Rows from block 7 of the image encoder of a small contrastive image-text model, named by matrix and row number. Rows with one number belong to one channel. Each number is 128 + 32 x the weight over its row's rms, rounded and kept within 0 to 255. All counts start at 0.
After each channel's rows are labels from the 100 images, of 14976, where the channel reaches its highest value: "responds to" is what is common among them. Only what is clearly more common there than usual is listed. The data: rendered solids tumbling over patterned floors. In brackets: how many of the 100.
# convs0: first 3x3 conv (encoder.blocks.7.convs.0.weight, 160x160x3x3, each kernel summed), inputs 80-159
# convs1: second 3x3 conv (encoder.blocks.7.convs.1.weight, 160x160x3x3, transposed, each kernel summed), outputs 80-159

convs0.32 [166 114 130 104 129 101  99  56  80 102 140 133 125  93 130 121  65 136  67  60 116 108 160 103 131  48  54  34 131 135  89 124  99 146 142 140 126  66  78  88  70 127 147  97  83  92 136 140 155 132 132 138 131 102 136 131 107 127 106  98  98 115 142 113 127  98 112  99 106 164  80  95 108  93  82 102 187 132 120 129]
convs1.32 [ 96 102 128 178 139 180 155 147 151  78 147 145 138 147 136 118 152 151 122 164 141 113 135 154 160 181 156 118 173 156 130 207 177 201 103 108  96  78 187 123 189  98 106 127 132 130 140 128 170 138 102 139 104 140 134 145 150 155 128 119 139 127  84 182 162 149 184 145 130 128 115 162 114 169 129 116 138 123 108 130]
responds to: blue object (49); sphere (28)

convs0.154 [168 127 111 103 131  82 110 135  64  72 145 114  89 112  80 127 169 102  72  99 116 125  90  81 122 118 136  85 130 117  85 143 121 126 143 132 106  82  59 105 112  90 140 156  93  83  85 163 146 125  92 136  90  88  86 111  89  96 132 103  46 138 104 135 148 108 109 124 105 131 155 133 128 116  97 105 141 111  76 115]
convs1.154 [136 140  94  87 152 142 149 118 143  80  79 197 113 195 134 116 127 135 127 164  80 112  89 147 141 124 134 156  98 129  98 117 142  97 145 185 139 167  76 100 105  82 157 175 167 108 164  80 120 127 167 138 129 121 109 143 112 122 122 145 116 139 162 108 179 131 142 113 158 130 120  96  73  80 112 151 171 102 135 107]
responds to: red object (93); count: four (49); its colour: red (31)

convs0.78 [129  82 123 122 101 111  78  31 156 120  85 136 142  80 105 144 113 147 109 112 140  93 148 125 119  61  57  97 111 107 101  91  87 169 100 117 123  79 127 144 100  89 123  96 146  95 150  81 120 105 101 136 113 105  75 159 103 118 103  99  99  70 142 122  87 133  99  53 132 114 105 127 102 143  82 113 152  94 147 104]
convs1.78 [117 199 132  76 105 113 175 185 147  99 132  89 163 159 173 127 124 187 104 169 137 100 112 153 138 163 132 150 131 145 134 119 188 178 112 126 153 136 100 158  75 174 169 117 157 155 153  96 204  99 163 129 129  86 101 154  98 120  73 100 168 150 140 144 150 119 126 144 126 157 149 138  87 154 158 103 164 127 141 193]
responds to: yellow object (56); count: four (51); jack (26); torus (25)

convs0.128 [162 179 144  81 189 107  95  90 157 193 154 151 143 139 157 144  52 176 152 111  68 127 133 134 110 122  98 145 111 146 133 106 107 148  91 162 118 107 131 115 107 103 132 138  98 109 130 165 115 129 126 105 117 106 105 175 105 130 192 141 140 148 119 106 214 169  74  96 117  97 111 155  49 136  97 136 134 144 148  89]
convs1.128 [106 159 120 145  97 112 164 107 141   5  90 176 137 136 103  94 105 152 121 109 107 106 112 118 160 158 142 147 151 142 108 137 171 152 162  95  81  79 113 135 188 133 132 165 102 115 120 136 136 161 114 143 166 155  97 118 116 141 125 104 105 128 137 176 101 136 197 111 114 146 106 136  63 152 193  90 166 123 133  79]
responds to: pink object (62); white object (42); bumpy ball (31)

convs0.102 [ 49  87 134 118 147 106 123 171  79 146  82  98 146  97 129 106 151  82 125 132 116 145 110 151 178 132 138 188  83  98  97 117 134 103  89 134 150 165 121 128  72 109  77 155 149 160 120 137 117 102 130 130 135  62  89 121  74 107 107 155 150 101 127 126 116 107  73 108 115  69 114 101  84 120 137 165  89 110  96 156]
convs1.102 [147 100 130  92  76 152 111  86 113 119 163 166 108 149 136 151 107 129  45 119 192  55 173 132 126 126  66  61 187 134 123 128 120 143 126  56 141  53 136 137 167 112 124  94 167  61 127  95 110 148 136 157  77 191 114 130 141 179 111  87  96 140 117 127 101 144 124 142 141 116 145 109 161 111 127  68 109 124 119 132]
responds to: orange object (70); its colour: orange (34)

convs0.125 [157 124 111 101 104 112  83 114 113  74 131 119  47  81  66 169 120 133 112  99 134 108  59  75  95 114 112 136 136 103  47 121 124 129 141 115 134 123  89  78  97 117  91 116 137 103  73  93 140 130 112 134 101 119 125  92  81  91 127  95  33 116 123 125  98 175 159 124  90 112 124 177 124 102  76  69 150 133  20 147]
convs1.125 [160 115 123  88 122 181 177 134 106 112 126 190 163 157 107 124  57 100 148 132 143  60 140 116 128 162 162 131 113 111 134 115 169 101 141 116 152 135 121 162 187  86 176  94 181 107 176 124 111 133 131 161 124 136 121 159 205 135 131  95  93 118 142  50 126 115 105 132 117 164 201 136 118 115 131  81 162 162 114 129]
responds to: count: four (59); red object (58); blue object (55)

convs0.153 [108 146  61  66 129 116 118 103 134 160 114 118  74 124 122 140 100 135 124 120 128 157 117  63 127  43  98 154 139  65 108  98 127 155 115 145  98 134 121 153 100 142 140 119 143 144 132 158 114 124  29 121 121  88 146  97 106 137 132 147  65 139  89 122 145 133 121  69 112 120 118 123 118 122 126 149 125 135 131 120]
convs1.153 [139 167 118 159 136 106 139 126  92  79 103 142 122 187 162  96 167  63  95 157 156 128  98 160 145 150 153  64 111 150 128 148 134 106 145 170 153 103 123 125 222 138 146 171  71 102 140  49  91 117 129 113 138 139  76 131 127 149 147 109 167 119 118 167 112 108  89 176  96 153 141  90 125 153 131 147 159 135 139  85]
responds to: purple object (44); red object (44); sphere (26); its colour: purple (26)

convs0.140 [131 153 106 146 117 100 139 198 141 114  96 120 118 138 131 110  98 137 167 172 103 184 124 137 131 174 144 199  78 128 161 127 164 120 110 137 134 178 153 131 105 156 136 144 132 189 148 120 120 124 121  81 155  85 104 102 141 132 112 196 125 106 104 137  97 159 142 162 139 110 126 123 127  62  63 186 136  96 125 149]
convs1.140 [101 124 131 140 152 113 116   7 117 143 134 156 139 108 112 132 123 125  94  89 130  99 142 117 132  51  61  74 160 128 138 158  41 160 120 119  97 125 141  91 142 133 133 136  92 118 104  87  95 103 138  91 171 155 117 178 163 124 126  97 127 127 161  99 159 144  88 146 124 136  59 125 125 182  98  90 123 113  89  99]
responds to: yellow object (82); its colour: yellow (53)

convs0.135 [130 115 102  98 122 141 116  51 127 157 115 136 114 127 132 125 115 120 142 108 133 152 129  59 134  39  84 150 115  67 123  92 118 150 126 121 105 111 133 156 101 109 144 126 151 119 126 143  90 116   0 123 108  99 129 130 123 142 134 144  80 124  87 117 129 141 118  87 128 135 117 129 116 124 134 158 118 117 130  91]
convs1.135 [152 190 122  85 192  88  92 156 107  92 112  96 118 121 131  96 141 123 128 142 146 122 119 170 122 158 168 113  91 137 124 187 146 119 147 164 121 170 143 110 163 179 127  97  85 145  93 104 104 164 166 120 176 178 139 141 120  89 216 115 145 171 114 152  98  53 120 147 103 123 145 155 138 170 115 146 116 151 140 129]
responds to: green object (47)

convs0.25 [107 173 142  92 149 114  76 127  96 142 131 140 128 172 139  64 120 106 127 144  56 146  93 112 107 122 111  87  68 107 102 107 118  72 124 144 132 111 135  55 103 183 107 105  61 172 144 106 137  95  76 139 148  76 147 123 107  63 121 125 116 112 108 103 160 100 126  93 110 144 103 129 123  75  89 105 118  94  89 144]
convs1.25 [124  99  98 100 195 163 164 117 143  84 117 173 105 101  70 130 144 130  92 168 160  96  94 159 126 124 139 129 184 166  98 139 150 126 137  99 103 123 119  86 190  68 125 106 167  63 130  74 111 159 157 137  73 186 152 111 174 158 125 116 146 103 117 136 119 174 103 118 154 149 152 114 144 131  76 110 135 198 138 109]
responds to: red object (87); light from behind the camera (51); count: four (51)

convs0.61 [107 174  47  82  90 137 105 108 102 109  71  78  93 139 160 112 119 106 136  96 127 160 105 131  56 123 135  65 122 121 139 138  74 108 129 158 120 114 101 115  68 174 134 142  74 175  89 167 131 121 112 167 151 104 140  84 121 117 120 130  87 154  87 113 169  88 133 133  96  93 134 127  81 110 146 141 102  86 114 113]
convs1.61 [138  98 166 114 141 128 111 149 133 128 154 172 129  47  75 130 135 124 138 138 132  78 114 132 141 121 164 121 137 133 101 176 158 143 169  82 155 128 121 116 200  75 158  80 138  84 128  79  74 144 133  54 105 180 127 151 172 124 178 119 144  88 140 126 102 121 209 114 151 148  71 101 175 125  72 118 156 141 123 140]
responds to: red object (98); its colour: red (48)

convs0.156 [100  80 117 137 122  77  70 130 112 150 104 106 147  76 111 110 105  98 115  74  84 110 135 118 117 122 124 132 108 115 112 119 131 132  64 100 114 115 103 120  84  70 118  71 125  80 120  91 108 119 128  28  81 137 116 119  91 131 129 147 136  80 106 139  96  91  59 125 107  51 130 104 127 138  46 153 106 119 149  99]
convs1.156 [162 203 151  95 108 108 167 139 121 118 129 152 104 129  94 114  68 148 160 122 155 161 121 134 105 145 122 177 110 115 113 114 168 115  90 203  95 153 109 107 138 191 108 145 138 172 121 161 169 193 136 115 168 162 150 100 129  78 125  99  58 195 130 192 113 124 123  99 132 101 147 145 120  98  87 129 120 132 156 140]
responds to: green object (93); count: four (59)

convs0.113 [ 94 125 121  98  95 128 146 125 128 102  92 109 143 133 140 106 132 109 122 117 157 166  84 141 112 145 101 125  93  98 119  86 121 132  94 125 123  44 120 137  64 103 135 140 137 119  97 206 156 130  87 157  76  96 157 121  83 124 115 148 122 143  34  86 129 124 100 119 129  84 122 136  91 131 141 177  34 122 111  90]
convs1.113 [165 190 119  62 143 126  97 139 117 115 144 152  76 104 128  91 143  81 146  97 120 109 127 143 129 115 146 102 117 125 142 208 107 120 165 118 143 176  95 117 171 159 115  73  91 138  85 122  90 152 143 141 161 175 125 120 162  93 204 113 124 203 156 152 139  79 164 107  79 145 119  77 154 138 136 108 135 101 128 116]
responds to: blue object (83); its colour: blue (38); cube frame (25)

convs0.112 [ 37  98 105 182 115 139 162 134 131 152  68 112 170 145 148 142 117 144  92 130 144 113 147 143 186 160 102 115 134 115  80 118 157 153  59 138 161  88 156 162  71 117 139 140 132 134 158 145 172  69  99 114 122  85 153 132  79 150  88 122 155  62 122 133 109 131  61 115 141  66  77 147  99 118  69 135 105 126 155 214]
convs1.112 [138 154 150  87 109 107 149 165 163 115 145 120 141  83 159  85 127 159  74 126 119  88 140 165 164 126  99 136 176 118 141 130 114 155 132 128 186 122 113 128 106 116 148 113 157 142 162  79 160 151 178  83 125  93 146 157 150 107  97  84 149 153 167 230  98 148 152 115 143 163 109 170 131 116 120  93  84 115 159 204]
responds to: pink object (47); bumpy ball (40); sphere (35); its colour: pink (35)

convs0.138 [127 132  77 106 145 124 106 102 104 175 100 121  93 134 119 137 109 123 120  90 118 139 127  38 152  80 104  96 123 100 150  73 112 124 123 140 112 126 167 175 131 133 166 122 120 135 176 137 130  81  25 110 102 106 143 100 103 140 116 121  39 108  75 136 108  58 120 139 114 129 142  88  76 115  60 102 116  58 130 110]
convs1.138 [145 172 129  95 181 101 171 133 151 144 106 104  98 130 127 135 114 163 152 116 138 164 111 164  99 109 159 237 163 115 116 153 143 139 154 197 158 217  86 154 176 135 109 205 174 164 139  97 146 155  99 143 163 141 149  93 133 145 127 133 118 103  96  74 109 131 152 105 147 170 158 133 116 154 118 188 149 118 160 150]
responds to: orange object (58); count: four (48)

convs0.148 [ 52 171 136  59 118 120 112 148  78 155  81  96 153 145 126 107  97  55 108  93 111 175 105 144  77 160 154  96  74 136 124 152  64 121  76 143 164 135  86 111 104 169 118 178 115 176 108 172 103 144 150 185 155 100 134 132 108 133 138  98 167 158 113 111 157  76 106 130  55  71 108 112  93 147 128 127  80  99 106 115]
convs1.148 [147 115  69 131 138  78 127 131 181 115 133 155  42  86 134 138 152 180 194 169 113  70 107  80 121 111 130 116 155 127 146 145 139 178 134  87 106 134 154 107 185  82 115  67 133  98 114  87  94 140 109  41 110 179 140  49 168  81 116 129  96 110  93 102 146 156 176 120 160 144 114 118 150  85 100 127 137 116 104 129]
responds to: black object (50); count: four (49); green object (44); chain link (26)

convs0.146 [152 147 126 106 145 102  62 101  98 161 115 140 127 106  89 116  92 133 111 112 102 116 110  93 121 102  84  83 104 103 118  87  94 119  99 172 125 112 113  85 121 114 121 129  48 121 112 155  73 100  60  82 106 115 132 158 129 102 128 101 144 113  93  63 169  84  74 102  74  95 129 107  82 145  60 101 107 126 142  66]
convs1.146 [131 135 122 134 172 132 174 118 136 113 173 173 136 180  85 114 128 171 111 148 140  95 123 109 136 169 153 135 132 125 102 112 161 153 190 120 101  94 149 140 206 121 122 174 117  98 122 113 140 163  79 132 138 167  88 135 137 145 146 137 135 141 143 165 146 171 225 136 130 172 136 157  45  98 174 101 150 162 124  61]
responds to: orange object (72); count: four (68); pink object (40)

convs0.38 [ 93 108  74  91 150  74 131 127 114 139 117  28  80 135 117 133 112 118 133 143 104 138 103  90 136 122 152 149 114  80 107 101 122 102 112 120  91 132 129 106  47  95  81 148 146 117 111 140 115 137  60 115 111  81 140  48  61 136 114 148  97 141 105 141 139 108 133 137 133 107 115 134 115 156 136 166 108 143 133 123]
convs1.38 [132 162 156  46 115 145  92 101  98 126 134 164 127  91 112 121 111 106 153  99 172  96 106 165 139  97 121 147 113 125 120 191 101 122 164 136 169 122  76 141 194 140 115 108 108 128 108 122  87 151 134 110 144 172 123 160 172 135 195 114 130 190 127 164 123  92 171  95 100 127 155  63 164 162 129 106  95 109 173  97]
responds to: teal object (76); its colour: teal (30)

convs0.98 [142  88  87 127  56 138 118 113 131 120  81  95 120 113 194 108 165 119 143 124 157 114 124 119 121 137  65 113  97  94 155  86 144 155  73  97 129  60 111 139  93 111 151 116 133 113 117 167 148 125  88 130  81  97 130 116  84 139  79  78 126 125  42  90  92 155  45  94 111  75  99 100  85  99 135 129  75 105 145 110]
convs1.98 [126 156 108 113 154 138 139 150 132 124 128 152 101  96 148 109 197  88 116 125 110 123 121 147 170 134 116  89  97 152  91 172  91 136 155 127 129 157 103 142 205 175 112 112  93 156 111 125  93 166 147 127 147 178 116 134 128  85 209 127 119 175 126 178 155  54 128 111  97 136 118 116 121 163 204 128 133 126 122 116]
responds to: pink object (56)

convs0.150 [122  66  82  75  91 121 112 115 108 170  81  90  98 107 184 104  95 121 133 103 130  87 104 126 163 128  83 125 116  71 145  93 135 132  82  95  93  95  78 138  70  88 128 131 122  96  78 188 160 117 110 115 119  94 134  95  72  67 109  94  86 103 101  74 106 119  38 144  99  99 115 134  93  87 121 125  97 133 149 153]
convs1.150 [160 163  90 150 114 132 147 147 129 111 126 173 120 148 136 116 207 111 130 148 112 165 140 151 122 117 126  86 101 156  74 133 125 126 108 163 142 108 106  78 192 190  89 149  71 158  99 163  92 172  97 160 140 152 135 128 139 123 137  84 119 176 136 188 167 117 112 102  86 119 141 132  93 176 224 127 109 127 153  81]
responds to: blue object (54); orange object (40)

convs0.10 [ 91 168  76 104 154 124 138  82 134 156  58 138 109 145 135 147 127  83 150 119 170 169 142  67 161 109 113 175 156  99 137 128  55 149 146 130 176 167 100 180 148 169 131 139 154 165 128 161 150 133  54 153 141 117 140 118 151 160 141 176 102 160 125 124 121 154 141  70 128 138 138 145 117 155 154 185 132 142 154 127]
convs1.10 [102 136 124 172 144  82 142 156 100 126 150  76 135 161 145  99 107 104  87 140  65  95 120 145 114 165 108 103  69 163 131 134 139 129 105 103  63 122 181  85  92 135 112 104 115  92 136  65 154  80 168  96 107 117  73 117  88  65 158 108 174 110 161 128 106 103 144 165 114 133  92 108 141  94  92 113 126 113  80 174]
responds to: teal object (94); its colour: teal (55); spring (32); cube frame (26)

convs0.155 [ 69 154 143 171 118 137 117  87 121 183 147 121 130 170  76 103 128 154 101 119 135 113 123  81 110  25  42 112 144 139 148 101 128 106 103 158 135 134 133 113 119 185 118 112  77 182 148 149 163  94  66 165 168 102 157 122 122  92 144 108  50 110 109 149 165 117 110  95 150 114 142 131 150 124 101 137 118 156 129 162]
convs1.155 [154 109 129 100 101 144 162 200 152 122 144 113 138 145 135 113 122 153  81 158 122 118 125 184 182 141 164 138 161 123 103 133 138 122 191  97 143  49 100 162 119  93 115  98 167  83 147  81 181 160 202 104  46 179 112 148 126 106  95 108 158  88 125 153  99 121 151 108 142 154 114 108 136  82 101  98 134 108  98 134]
responds to: orange object (66); count: four (58)

convs0.52 [179 166  96  75 124 128 136 107 164 118 122  93  89 151 102 154 101 164 181 133 116 140 110 110  69 119 101  93 132  85 118 110 142  94  99 166  75  77 141 155 105 142 119 101 143 122 135 145 121 105 114 140  98  78 124 118  92 118 136  93  98 132  76 111 171 161  57  98 121  69 129  67  82  69 111  71  94  70 136 112]
convs1.52 [151  87 152  78 126 141 142 128 139 108 139 148 112  86 174 122 121 157 141 136 135  34 117 144 200 117 158 198 146  96 131 118 148 133 202  49 190 166  83 166 200 131 135  24 143 102 112 133 101 131 142 141 179 172 114 163 120 116 138 145 150 128 150 134 114 104 183 162 123 184 123 153 168 156 160 150 118 148 136 127]
responds to: black object (70); teal object (52); its colour: black (26)

convs0.41 [101  51 135 151 100  95 144 107 150 147 152 132 140  77  88 146  82 124  98 107 125 107  86 129 102 114 109 123 130  95  77 123 125 116  80  83 148  95 156 111 102  50 153  87 139  58 122 119 129 119 137  96  59 134 101 149  64 148  92 116 109 100 112 143  95 149  99 122 117  75  89 162 157 117  44 136 112 136  98 148]
convs1.41 [135 193 126 110 148 140 170 150 125 151  93 129 111 127 198 127 113 132 194 153 155 168 147  97 165 154 160 163 127 116 185  84 137 141 143 199 153 163 119 135 127 203 132 160 117 195 144 141 128 146 141 114 196 105 108 101 168 142  88 123 102 147 134 148 170 145 156 136 143 176 165 126 117 108 158 123 137 100 210 149]
responds to: blue object (91); count: four (63); green object (43)

convs0.33 [ 87 167 120 125 163  78 130 155 118 130  86 103 118 124 136  97 128 134 167 144 104 170  55 141 157 161 151 174  89 112 137 137 146 121 122 158 105 183 125 150  96 172 103 154 122 181  99 158  96 107 122 116 165  91 125 124 101 140 134 205  91 140  95 140 115 115 122 145  89  96 105 126 122  59 111 198 132  84  84 152]
convs1.33 [139 115 139 100 101 126 135  64  87 123 150 137 124  97 118 159  69 121  92  89 140  99 176 104 153  68  67 118 167 128  81 157  73 131 113  87 120  91  99 103 165 113 157 123 132  77 116  67 101 139 104  68 104 175  87 137 137 115 147  93  89 116 176 145 135 124 131 114 124 126 107  92 136 137  55  98 138  88 104 165]
responds to: yellow object (65); orange object (55); its colour: yellow (43); its colour: orange (31)

convs0.139 [118 150 124 182  86 136 130  89 171 138  92 131 155 139 168 165 110 152 146 150 130 128 151 153  78 101  99  62 118 128 112 127 158 172 116 159 123  81 180 144 123 119 142  92 130 121 157 132 116 137 145 145 105 132  88 157  86 161 129  89 157 111 127 100 163 148  73  98 151 120 101 124  52  99  83 101 144 106 144 129]
convs1.139 [166 115 153  52  65 118 168 170 150  86 156 113 133 117 129 108 127 173 157 129 112  81 123 154 160 147 151 165 157 123 128 166 162 192 113 101 177 150  95 132 115  95 132  81 148 122 145 140 184 135 131 109  88  85 142 131 118 125 159  81 157 132 140 169 109 131 173 114 106 176 166 149 122 150  76  95 185 117 150 177]
responds to: sphere (47); largest object: sphere (25)

convs0.96 [ 94  76 136  88 133  74 121 109 125  60 118 133 108 128  71 160 134 116  93 125 141 102  99 141  40 103 117 151 115 126  42 152 102  68  71 117  89 112  91 104  65  91  88 146 157 121 117  90 173 118 123 130  98 114 104 118 124 117  66  73  95  65 114 122 137 154 106 109 114  80 151 141  90 120  54 104 157 125 102 159]
convs1.96 [131 150 136 114  86 129 156 173 131 109 124 125 103 167 172 114 126 100 171 115 197  85 131  77 238 135 161 117 103 143 145  96 120 128 156  82 118 134 159 144 152 163 131 125 146 145 138 160 126 144 152 132 139 182 163 115 123 106  95 161 112 130 128 116  79 105 139 123 130 118 124 176 115  79 150 126 116 135 152  97]
responds to: purple object (98)

convs0.2 [148 111 122 107 103  94 114 106  98  56 145 149 110 106  60 169 129 133 100  58 106 116  93 106  62 112 121  99 104 103  69 127 126  68 129 152 169 119 112  87 109 106 116 154 133 149 115 109 126 131 145  95 119  98  91 154  51 162  63  80 110  76 124 178 112 156 105  89  99  99 106 151 170 112  58  90 120  92 127 161]
convs1.2 [125  75 131 105 184 147 208 161 164 137  92 149  96 108 225 125 166 126 194 144 150  19 142  74 192 156 158 157 129 129 197  90 142 141 172  50 142 167 112 129 154 135 147 139 129 138 133 144 122 150 156 147 145 182 105 113 149 119 130 127 117 133 128 115  96 153 139 179 147 155 118  98 121 115 178 147 143  78 180  79]
responds to: blue object (90); count: four (58)

convs0.116 [148 101  96  72 176 101 120 118  94 146 142 109 112  77 151  99 127 104 112  91 109 115 157 117  96 107 129 106  82  98 143 147 107 151 106 124 114 106  59 131 112  96 118  98 117  79 115 117  86  67 141  84  71 121 117 109  99  92 194 149  87 130 116 114 140  55  61 149  89 122 141  39 142 134  70 162 107 123 123 114]
convs1.116 [165 171 103 103 117 130 168 125 131  61 109 173 103 155  91 118 144 151  93 156 168 203  75 103 113 120 126 186 146 114 113  53 178 116 137 179 117 117  83 118 157 160 136 145 154 133 141 147 182 142 130 181 146 137 142 109 117 132  33 137  73 171 138 131 152 173 117 111 129 114 128 131  43  92 133 130 152 149 157  82]
responds to: green object (63); orange object (56); count: four (53); its colour: orange (29)

convs0.149 [ 70  87 111 198 121 150 124 143 108 122  83 104 141 150 124 134 132 122 134 125 133  63  90 126 111 121 132 116 101 149  85 153 183  72  85  91 112 162 143  91  80 131 113 141 103 140 137 123 105  73  62 175 150 111 140 127 106 105 109  53 138  51  81 132 132  87 115 102 126  88 122 131  45 105  79  58 139 137  61 173]
convs1.149 [137  99 118 118   9 112 113 177 159 169 105 159 112 148 158 112 135 131 144 142 126 106 167 134 192 100 140 105 166 166 142  94  76 175 148 128 152  73 136 132 102  78 180 147 176  81 158 143 146 125 184 115  37 122 143 121 106  94 129 119 129 122 166 195  92 146 124  88 147 163 158 118 144  85  83 106 160 121 105 159]
responds to: count: four (64); orange object (55); teal object (39); its colour: orange (27)

convs0.131 [151 120  90 125  89  78  55 152  77 110 140 109  69 106 122 141 167 144 115 145 108 115 119  90  48 122 143  84 126 118 113 125 103 103 142 113 132 109  74  89 128 118  88  84 116 125  78  63 120 145 142  75  95 129 142  77  98  76 108  87  73  99 105 145 140 104 120 146 110 122 155 148 122 117  77 101 144 126 134 154]
convs1.131 [115 156 122 107 128 135 148 162 127 167 131 215 191 127  88 148 113 144 141 135 158 105 131 161 149 120 163 135 127 114 181 119 167 129 156 122 111 121  99 171 179 149 255 134 145 128 166 126 103 130 160 146 146 159 137 230 200 116 132 124 102 154 178 178 144 127  97 127 143 154 175 168 115 158 126 121 146 164 163  78]
responds to: red object (84); count: four (51)

convs0.51 [ 83 203  91  61 115 109  97 117  90 125  77 116  95 173 138 112 101  87 130  89 105 188 134 120 116 159 107  78 108 131 128 187  89 128 118 184 158 134  91 106 106 197 120 166  97 180  85 205 145 136 145 178 166 119 152 129  88 129 152 103 119 179 133 130 173  86 111 119  61 108 111 130 112 112 120 137 126  75 101 144]
convs1.51 [145  91 139 152 152 104  98 153 152 130 155 156 114  61 117 147 147 163 152 142 130  77 145 124 117 110 147 109 150 147 138 161 145 155 134  68 129 125 156 114 171  75 130  39 145  63 138  54  72 143 122  18  95 182 118 122 167 126 149 103 147 121 101 115 118 128 161 112 171 141  87  96 146 118  88 110 142 134 131 109]
responds to: black object (85)

convs0.36 [ 97 115  89  45  90 114 143 113 146 189 116  90  94 136 159 137  95 131 151 122 150 145 121  89  96 132  49 133  92 159 101 137  89 144  35 132 161 106  87 159  57 110 143 156 160 113 142 128 136  78  88 172 137 106 153 100  87 106 116  68  75 118  67 134 177 120  82 103 126 124 131  91 121 155 141 129  89 106 105 129]
convs1.36 [ 94 134 121 124 127 109 115 131 117 123 101 150  98 153 190  97 177  96 148 148 112 120  86 163 132 132 168  62  48 161 178 127 112  93 178  97 158 131 126  84 154 167  68  93 125 123  89 161 133  86 130 152 105 146 153 117 117  91 178 124 119 176 120 176  99  93 159  93 112 127 117 125 158 146 216 130 120 127 139  90]
responds to: sphere (39)

convs0.77 [136 189 155 118 102 112 192 117 153 130 121 126 113 176  79 163  60 148 128 114  79 134 128  81 107 116 135  87  95 151 145 116 109 144 123 138  61  76 124 140 134 170 116 167 149 161 135  95  99  84 135 154 160 124  34  88  90  83  68 125  72 112 132 117 114  68  44 148 124 111 123 111 126 168 128 107 137  84  80 167]
convs1.77 [147 106 163  62 103 112 136 139 144 108 224 145 148 113 124 108 139 166 126 150 128  83 141 132 140 139 126 145 117 107 170 179 107 144 187  92 183 127  76 168 140  99 129 116 166  70 171 122 125  92 165 115  89 104 113 132 143 129 115  73 169  97 132 134 110  96 148 155 129 186 101 138 181 128 104  74 128 119 122 139]
responds to: sphere (45); teal object (43); green object (42); largest object: sphere (31)

convs0.118 [100  57 100 111 110 139  91 103 117 136  91 135 134  85  79 132 112 108 131  89 120  84  76 150  83  99  91 128 116  89  68 138 124 124  80  79 128 108  89 138 114  52 118  74 144  35  92  54  82 117 128 122  49 144 102 147 117 129  99 109  99  44 115 144 111 129  94 114  90  85 118  95 110 109  73 114 134  91  96 130]
convs1.118 [143 194 112 159 140 158 158 158 115  96 117 144 122 188 160 136  80 169 160 161 189 142 167 115 132 154 165 182  98 112 219  86 203 127 149 167  93 153 181 100 124 188 141 143 151 191 133 131 156 140 127 146 199 147 136 124 155 144 107 105  89 149 141 140 104 127 143 157 163 144 176 156  90 120 150 140 130 145 191 119]
responds to: blue object (96); count: four (50)

convs0.123 [108 115 106 111  75 154 116 140  88 126  63  95 131 150 170 138 136 107  87  95 146 113  84  90 150 146 128  96 100 129 121  85 132 106 107 139 110  83  97 122  71  98 126 147 128 121 156 138 130 120  70 167  90  97 115 126 113 127 102  56 108 128  68  72 110  87 123  99 119  90 139  95  96 132 102  98 101  97 110  70]
convs1.123 [140 156  98 104 118 115 165 137 154 150  81 133 104 134 119 150 176 163 194 141 125 153 108 166  85 107 144 156 169 143 113 143 137 108 151 133 193 182 123 139 145 144 117 103 193 143 118 147 119 166 131 197 155 132 128 102 127 157 192 144 118 171  98 119 155 125 136 103 142 162 166  87 124 155 189 153 133 123 149 169]
responds to: pink object (66); spring (27); its colour: pink (27)

convs0.42 [ 91 164  62  79 148 136 126  80 124 149  53 113 101 134 131 167 143  95 136 126 182 164 132  65 162 101  94 149 162  88 119 125 109 143 139 143 137 157 120 177 157 172 118 144 149 167 146 175 133 165  36 156 143 117 147 115 128 174 130 158 126 151  85 137 124 160 129  42 137 117 128 155  84 149 144 164 107 152 154 132]
convs1.42 [119 156 132 141 111 113 124 146  89 107 158  89 135 176 144  89 124 113  77 121 108  90  95 170 103 159 117  91  78 156  99 136 104 118 115 119 104 109 165  94 117 122 103 113 120  90 127  75 135  57 165 100  88 123  71 110  91  79 181 100 181 150 150 122 103  86 173 160 111 130 103  96 148 113  87 120 109 112  75 149]
responds to: teal object (99); its colour: teal (56)

convs0.0 [136 161 104  92 123  72 159 151 121 113  90 149 112 149 152 135 149 167 171 123  93 151  86 131 107 156 164  78  95 137 166 137 108  83 148 148  84 131  98  95 104 168 168 153  68 170 132 116  89 115 142  70 148 115  75 137 125  95  96 142 120 108  87 113 145 123  84 167  98 131 134 138  90  97 102 133 152 109 119 151]
convs1.0 [163  59 107 122 112 156 153  72 110 112 135 152 131  71 103 180 163 145 150 120 184  54 142 112 170  63  82 116 125 120 108 163 130 168 168  78 119 120 154 156 228  98 149  93 151  92 171  98  86 164  98 101 127 176 152 169 117 137 171 119 107  78 130 128 100 137 125  93 175 146 124 103 140 154 101 128 108 157 104 136]
responds to: orange object (59); purple object (48); torus (28); its colour: orange (27)